From a checkpoint of a small image captioner: encoder arch resnet.
Rows from block 9 of the image encoder, named by matrix and row number. Rows with one number belong to one channel. Each number is 128 + 32 x the weight over its row's rms, rounded and kept within 0 to 255. All counts start at 0. Numbers have three digits each. After the name is the row's rms in percent of the matrix's.
# convs0: first 3x3 conv, stride 2 (encoder.blocks.9.convs.0.weight, 144x96x3x3, standardized in use), inputs 0-9, a 3x3 kernel for each
# convs1: second 3x3 conv (encoder.blocks.9.convs.1.weight, 144x144x3x3, standardized in use, transposed), outputs 0-9, a 3x3 kernel for each
convs0.8 099:091142145056067114068126163119120194173085124164142136186144111106071151142082207088099129072093219135134171118131103163180103175169080147128149062125191121166168138134201118089175098111101123090137142114122112096143113114119064130163072127147153098103115086108152119169
convs1.8 103:141075106142111117142100085087065106140174107146163090049115132106151159166140163120150097090062138140125115153156112126082130121111179152115127186219119118114113167212135062124156120131113113099103098067130179135176153121115086044100088151091156166153110151165151145105
convs0.9 098:107092068171166133062123130101108172115146158149163195146089143116152122111154125188209189115084142144131096127076101172148200108124168137180161144109092126079119086094097173124146121081147052034096055099115143129124089136131094125130125170160147121204191115160156098094
convs1.9 099:156180147079132161104131162107215128138067126105123096158138121134133184138144107188127136145103128128191154099171129162251113130095110170180162169097128107150136121120084175133106110137163118103114167134064133092077128128113184156082148150114127186082133185137169134125
convs0.10 099:128087169112141095124123090146164145046192172096128091133086094127138069157121133124148061113104145151133090095132192079135145116133128127098134089109076037153113159114098112164099085130108114134143120146152147131131135086083116140125170130162160136092175142117133157193
convs1.10 099:173178122125156083079109106097099069134131089162121139146085126147094154162135075146094085155109117138129074094102153181127103130170109114141153113103083139156149139159121155099135135169166183121114188083139118195171173133158161123122118178088070099100169169178127095148
convs0.11 101:147084149135083147139050103131123116123070085110115137154111153160129121108148103183136053193102098160076108085134181125139190094147186146087155174104164142109160145093128163104108161061071122122076179126115157123086118091090122072115109076149187163170144160136115130095
convs1.11 103:133179142178057124107119152100182135105127139083144075051085108097091133142122080098112121142109129151148145095119158116126144120160153118122149073145189131159145159160167104132111142149159138131134054110110107109104084116113075157131095164102169183143200143084168095152
convs0.12 101:159172120160096120123100144115103126065142185111125144128129092117132098132100131136145142092108117130066144101116149122147102089081102052114147138146130166151114101037086103135125088129063082096086124122107107115138095119138083120140140136151115127143129190174073133170
convs1.12 100:116177164159165141178105154093085140155208158121099119096100139140167134160174138148117078128158100126139177074115154168155042157158160130145141055119092146100114175107187133083111141122148141121134109126166086096101108118101098157150137089126124095153096148133156129134
convs0.13 097:199177118119151186169167178047132179075107152107087103143135137173141107174073066122115096160117102181129112071047131088103217117207255104093141115107171089077123167112093100052119152123146113167202139084149124104139140156131105153136101104129158136121098157187142118160
convs1.13 108:095177131103124104132091123132135170134082143108100149161160097142140164077150097132099166169182099135130173157139097112119158191124096141144128137120091155069111129104124104098121126134151169099203140130122162149141097137149103175127071152064165175147075093116076147111
convs0.14 099:097122123071087076146162172180130156110105139160149129123149110114158098130170123099060108110123116115046121104095101127133151167139143096120175124103119114073111118102108129102110167181156127171115156122148163135099072130138111103114099124126135072092139107120118111102
convs1.14 095:220086183139104110118158113135108193161119111093143142162159138185137116138132149129104094162088079126165134147108140102107113120151108136147158127143160189101131111108094069153154101132117133182140115214150125174174094125144168179172122106180077054092070088117155169123
convs0.15 100:106121115177130177116129127139151167122077079085091112143100155144157142129134133115114146149161131188143156148192167141132134156132119158133170114128118147163128133110097152131138140162165156182172069109116119118087179186147102090096111138117141129142083110127154090122
convs1.15 102:141206208133096148098060102168168079110115163139125089137144103170110106075074143128091150106183081133125152108162100136118143092191131115114123125127127153172158066166123161130115106106098072024025091136122108113130151106106147141151148209147172212147136135183102134090
convs0.16 099:087097116141133190163114115120104209138100121138193177145153132102141156145122150064126126090108089116106106153082118133111108124184143122118160089166140117143128078094125135137116164146151201189140177144135184125133045080076108159115144146143102082080121172108168149151
convs1.16 095:136162177143120195114137128113111161161065170099110127091101121121127062125138131105056051064115169101165116133136128196140129123082112131133153163149102175090162130127099098160131116130122093090095126207131144170150113132135210115121153119092117097117162138116180144108
convs0.17 102:127121127152130116176134120108155151115057149181130148152140075128163123119125142168174169151150129195128108149154139203210190055162068172176169095117104131101103082184144106145113116150106076072125120088105147125104171097121136114115176151141141161166087108093114180100
convs1.17 097:114181159198163116152155113104155125091149150169156130082139172086089148125141137100189133143140109126119123131113135133143126157125155145102142087139151098070126162149168186185099129126103160136118123117113128154079129129093121114100124164086132133122149178165122115137
convs0.18 100:149109152122107162120121129118127155091123131147142111145132200064129160130137151139100131116101173101141076117097117181135104084085077111128118117090086135069071092097193087165190101119177070072142102115121082092112114064138105146178236179121185136151105107102128111134
convs1.18 099:127175132138185130121155142126115139152131073166084115174104155175077181081100159119191136107100127152163144123134201122183128136142212107126148114010061160139113120126107179100084106134112162162192150126161121175127179121117153115109056137105129179138116134140135079126
convs0.19 101:153206167157105084094144123163204153062116103078114061090107109157126180109152146161134091184169079140163090055106144104133174066125101135083088140147095093157142136162200183154141127143123148126154120127132117103154196127077192110076135120095147104118164138154148160136
convs1.19 099:092118089172080157152103066113144104132153096103084094125140076153179139157079119082094121099090184111184099098146101141185142077036142111113105101161136136155135163103158081096094113158134135133175093055107108159161116096089116189181093128173143165103133159135124124137
convs0.20 101:193188154104121123129146188130173082109140149122120139136135132118121113097134135173069135114113115119160149086120168061116192146084067121072090124137125110180123129110143072105163083139143118105124159129084141136146183139160186145110091123151113132093150125138109165104
convs1.20 099:198077140071136170096144187129138088143143113178123096110157080116113157136135130127115140137106137120112136074133054100084108137108130135104126159114141107130128114103102141084135109146130150117145155133095143160118207140130115155170147117139093106128082129108084148152
convs0.21 097:075125106158152152110119148197132126126108114147109128138132151137132110153104133167103081138093185161097195097137136132089122148119089113114185071075167103135186128099122114081097111077089131097141116126147121096128137118101124170168111168146154184151184136138155109133
convs1.21 099:140098124086155197103069131162061049179166154137181119103135085098088180133161107099096067075141234133134062106100132120081125152103136154140151170160151167138115131137150095131184117108114136147101138075147163096153156085104078085143112134104168129156098125077141103119
convs0.22 101:121116075120124164105124130104140207112107148109057098146143152118134130140164137146107097149136138135162176134121152137086154100105199116136154117135090155124091085117117132114127152100105088131153107114133141091131143142131107130120173146061182162152108091122199181143
convs1.22 101:064108075095137136168155123089107143125112111176127123116096164070095152131111087152150150136135142104107148136131163120124176170193153106128120174087134133085103124134167191153108149121101121112199163020122147145103070114119130123121115128108169173145081112139088072101
convs0.23 101:102103118116111038157153107107064090120110114104109114125099109107092107076143164114147105140190138187174167168146186152098148175176151112107079093132123132156153114123147179142104158138097127117128123117128161169174092081089145115103120117077145128121142185157166164108
convs1.23 099:136106101122161042044127094141199170081101175086115126167104169093156174115165198161116098089124171048096066133164098108150152107120081151084096153144162100122148149125096100135101120117106139084122106180130161138159085112081144109126132108067149070108144086061159221130
convs0.24 101:102179180118113097128145100119144177159130062096144136138114164115115157056091134109130150121103149154122140135142089151136184057054081157164131125133114108124071144107107146123057135170102176130134125107101125135144155187163126121080135115130175149142116107129070088146
convs1.24 103:128065152116094129120097110132159108106112121128143159135162130161088132142111174128011126125216088112174194131123117134118161138053124118118123157144132134096156111115161096123197140132095100148138109090136093134140136106118066074177169134166140224168137137096089146116
convs0.25 098:246239196120059092121065061215223195096086091113087147173148125103108158069084065092103124102168118153175141142170129137104088102128091083089157096142120159146183193246224092070100119071059145176199134167165109103113119118118129134142146146181113114147129145162135070113
convs1.25 103:080177135147112111138156144080066149121173108160136148140156081117146155130145127147201135133093126125176110128171124148141103144103145120115125206176157120164108094139120057142119133126138151105145110172118132158143166132083152169149134125109125189125134080151143121128
convs0.26 101:061109088083124108159155147124115086131166123133099125195170166138142122180176178068104139133112093146102114165199153137146120046129126139120111100136048122158123054121125109144086107081071105106106134138137136168164071086090081113156132120143127110124101095087106168162
convs1.26 095:090086159191098082126075117145139131096160122102070126253097090158165084153068166124117141134091077141121155093097123184204051116132103107093136035052054190175170099180133140132162140143148126142142108118158137166138139091112134049123153116152123121111097125191083173118
convs0.27 097:124075101126130118169125140075119103150110126158105114128091133172090136091074121119110196104071127164164134182135137159147088109151109161108107167119135113110129126095049190138074143137135099123178101061191080095132105111127130134138154120104158155170111144103147173140
convs1.27 104:113143163079030141179142159115108139123115105147146135173068132128178135117121067140107174136160117120148111189165220090111189163097130115128108084143061118113129162083117111111141167121140141077130150161147119113166165162066150156059163156170178162113126079135143141111
convs0.28 100:093102154123184125135121125099076081074130132133131108160137103118157071052206144105127088131135163065121151114161229069089114146060089160124145179137180163139152091135115134210113141139160100113154102142133069083073113068084107138100121136151156133099152166092144156104
convs1.28 093:075130124124067101072157130090115124084140144128101129097119087162153176104133161139150157138103122096153120137095141093134109146163109116088123147083125141118183081116103118131140140127163138070114144143134153109150146095128081125108095132039063078061149142189095094109
convs0.29 103:124104143169105125174153122106153172119154149152131097110157063112160124125140149167128003159179135117149171133119200148094129180172132157130104131115110130157178127130112107110097130124139147108123120126092153159120133084113126181164161150142140148097110170144127152154
convs1.29 094:156141105127128188134160140152174121137155121101111122185161149118168136173107140160205081112085131129138107128115117156137155146068106132092108143095110136167110145154116150107118124139118129085149092143111168187110128130150156100121158116096106086126107131127162173165
convs0.30 101:128140125129132066150124137159143080096133097134163090111193165121128130156179092091123149105131135127108164061044040095156183121148118155078128169093170126117188142121080105158098138155171133181146098171156110151121067108109084119074122164152115130110120104114122147115
convs1.30 101:169148146153125164095107110121167112158150185168162150129153157171156122149165139142057124182165122149121162170116172119108057158118055096144120161120195097182122079101114156134129123128153176113153159160142184136105132126160127139110096167139075062129134130118122117149
convs0.31 100:167147150149131161094116095170154179109101125140065117172134150116133169101080186172135162103060112130142127115129129149220155028098122109102116124150137146191150140126149113154137108135133178186165136058123145119124115086098059066068103162119135041104160178108126126180
convs1.31 104:149096118118097141112137101182159113170151120133129083100171122173163157085125110159048106145132106101127135126089123105097104108109111140146135163137111134141102095071084144149144136146172077035121123120123159173131147163158072142140108161080130240132177168138156071098
convs0.32 098:116088138107133151110113144115095117144126166159119137085098083088084088090135135172207169106092116115106091111066104104119142099074075143176174117106063158088091109081077143127125119113111070117095085145153093131123127125137157134153164207143133109091120111094106132146
convs1.32 096:127145153098128158108151131137139166220191134050094135200160076110089146172169148150154125143072081141183193089111151126116120159125129125158167145140145080131103147089102172119121127113132123165158173188140119064145143136107186135123113097167102059120131128096194169095
convs0.33 100:154125118177110102088148151167117111142143142107134155135102117092110085151129147079120125121124127146109099146126158177069101226192191135152168104111130133091131158132159135093127141125144157174148164179161156147146133109114143137171147123102195142093169156072131121085
convs1.33 101:093088123155120045093124111180149100138096158097094131174147071047156111070115212081111107109149144114136111149100122166175131103102141157160128099186130114122119159135212114127145107134125115092159145171192163155149128152094181216162086169120137145188078017141178158139
convs0.34 100:091137170143175178115102143132135132096090129145099125117135149143065133082114105117126159134118102127144104122091100121100113120089117163127143070066089140099096085060110158111111135094081131100082138178113131155151158168151122083091138160174106122108103155167117142150
convs1.34 103:155154123163138116103131128128195153136058107133143178158222138127119104186138112174220144101137113139116142123121095138146196151159151140128138110118122101152159105054151142137131140131107119148105098177139114109135134103130132085106129139183081126093107080101117166145
convs0.35 099:130134136103098107149116123118148210173149130167129059139108139072060162128097133168085106128114146142201173062085088118091024084083103129129157099139170177158157131129133106136131153138118136108095167142115126116115110088105118157146109161133066129120070064186099119193
convs1.35 101:164084115196121072156103096138068144135130146091137101051122168110131141160120158114102106122084107095095165126124096131128161085113134151125138213103170165123122087115105080089154137121110071138172059045178130103161093101141047195159093104109148131146165127071104172081
convs0.36 100:122095129165134167158117125078113153115144113138166143139160073172146075144114144155130097208135094170169131164157137066096176084070178162117173182091123147153179143085094172102115157128157157152089127106134146082081135129117145123123150134114120092115121177085102166149
convs1.36 103:156176132118131129122139130136113130192162135134142137143146168122132146167109158126167148131119111119130106155173158100087178119141074094111098155147140134194141163224129096047115126121102089089101097089057182152128059152126108094123135094167125142113154149143105128133
convs0.37 098:069092114110143136146159145092132173152093162131132102130078090130164135092154121148169145181117058137121108166135146138117238136104161132150134143150136142133128117120121150146112123128078125173185131118145058089108084196177081099078101113079126122146156137203093093096
convs1.37 102:107142187124196086061069126090094125163164111083130095104074172094106140118135190118052102105169117102107118168174156073142163158167132132156103178168145117139113108106127085138140102124110094157103122056138150108166120085120097157131144143120107145156135198054101107108
convs0.38 100:119108113158136134117149194123104092142105150115087084104098166142104131116118131083130121090152113121101098174119119149117165151188186103123061161138119147117107104126119128122063127112115125149144090113143135122119111170184122127109111090121062083133062159137167135113
convs1.38 098:123136135155130166151105126157127113212123098124134143135163117095108145132102146130156097123148132160128109167100083079116144192166158121107175110147066142114107110103125116112137132096117090053096139147157138131157163124155141109130121184165123164159122110090121134103
convs0.39 100:153143148106177075154176095113135112140106150102139115106126092117130138128190162096214124131182104127180138142142165189126139209172149189160172146142099169147135163211131146184129158173095155144102184091116134086070147180133111181118109126084082154085068143111103150153
convs1.39 102:075081158147074131052103092130162157110134126148139073132171116155177136175152137172146143140094139086147135097171114160168117151111111116130157120106092137160148176171096096180104134104145151119116117163144127156146206188143160134154130079142146100095160166111107126145
convs0.40 101:148173222114138170086085061125146164072053156084119134098142136102131092106071131084114140115123097145100092149125107170098099125102117171126104134129163118171156178147141155086137106152104140163123131165132099122120149155118134143162102146141137104110129160130068099127
convs1.40 101:115195142143225165149161137069050131136137075126079173122152140099116087133158125083173078139122130148153118176148095102107169123118113120118105152105163133171143077106094105176155137147173079072138169175122132174183150138139149157213109118148091079134145149093104098076
convs0.41 102:159150158142112163166108122168177156113102111143135128135158146137105130139158098090101111165087120102165107132078082076136174076066113048101138056133172154105116168148164099100140155136130160182196138104147126090107065082143123133095154173122118108184078109125116138082
convs1.41 100:088124128113061090106132132083137157149207177165099131124138101167150145078143123131145200187101076118152120137129125093091186097089114130116145182120112185138144128075095182158119159106121127066116169188145171172148120157128119154108073167101118149066131159149116060119
convs0.42 101:111148149097130168118123125109113155075111154139141125159139079197150091150152078089103168100116151095183166107126147100160176123081116126130131137147127130132136059143161058178174065135125093164122147155137109124130126171123159126098156171169150116080121121126124141164
convs1.42 104:157135154155057140125092134118134108071124111133120089129135058101175110168190084151095095145098153136108146112132085098133080200135129134144141139181166184136147109139174167051109107147136129126118111170163136162114082077136166175083127150132105075127114092098120082149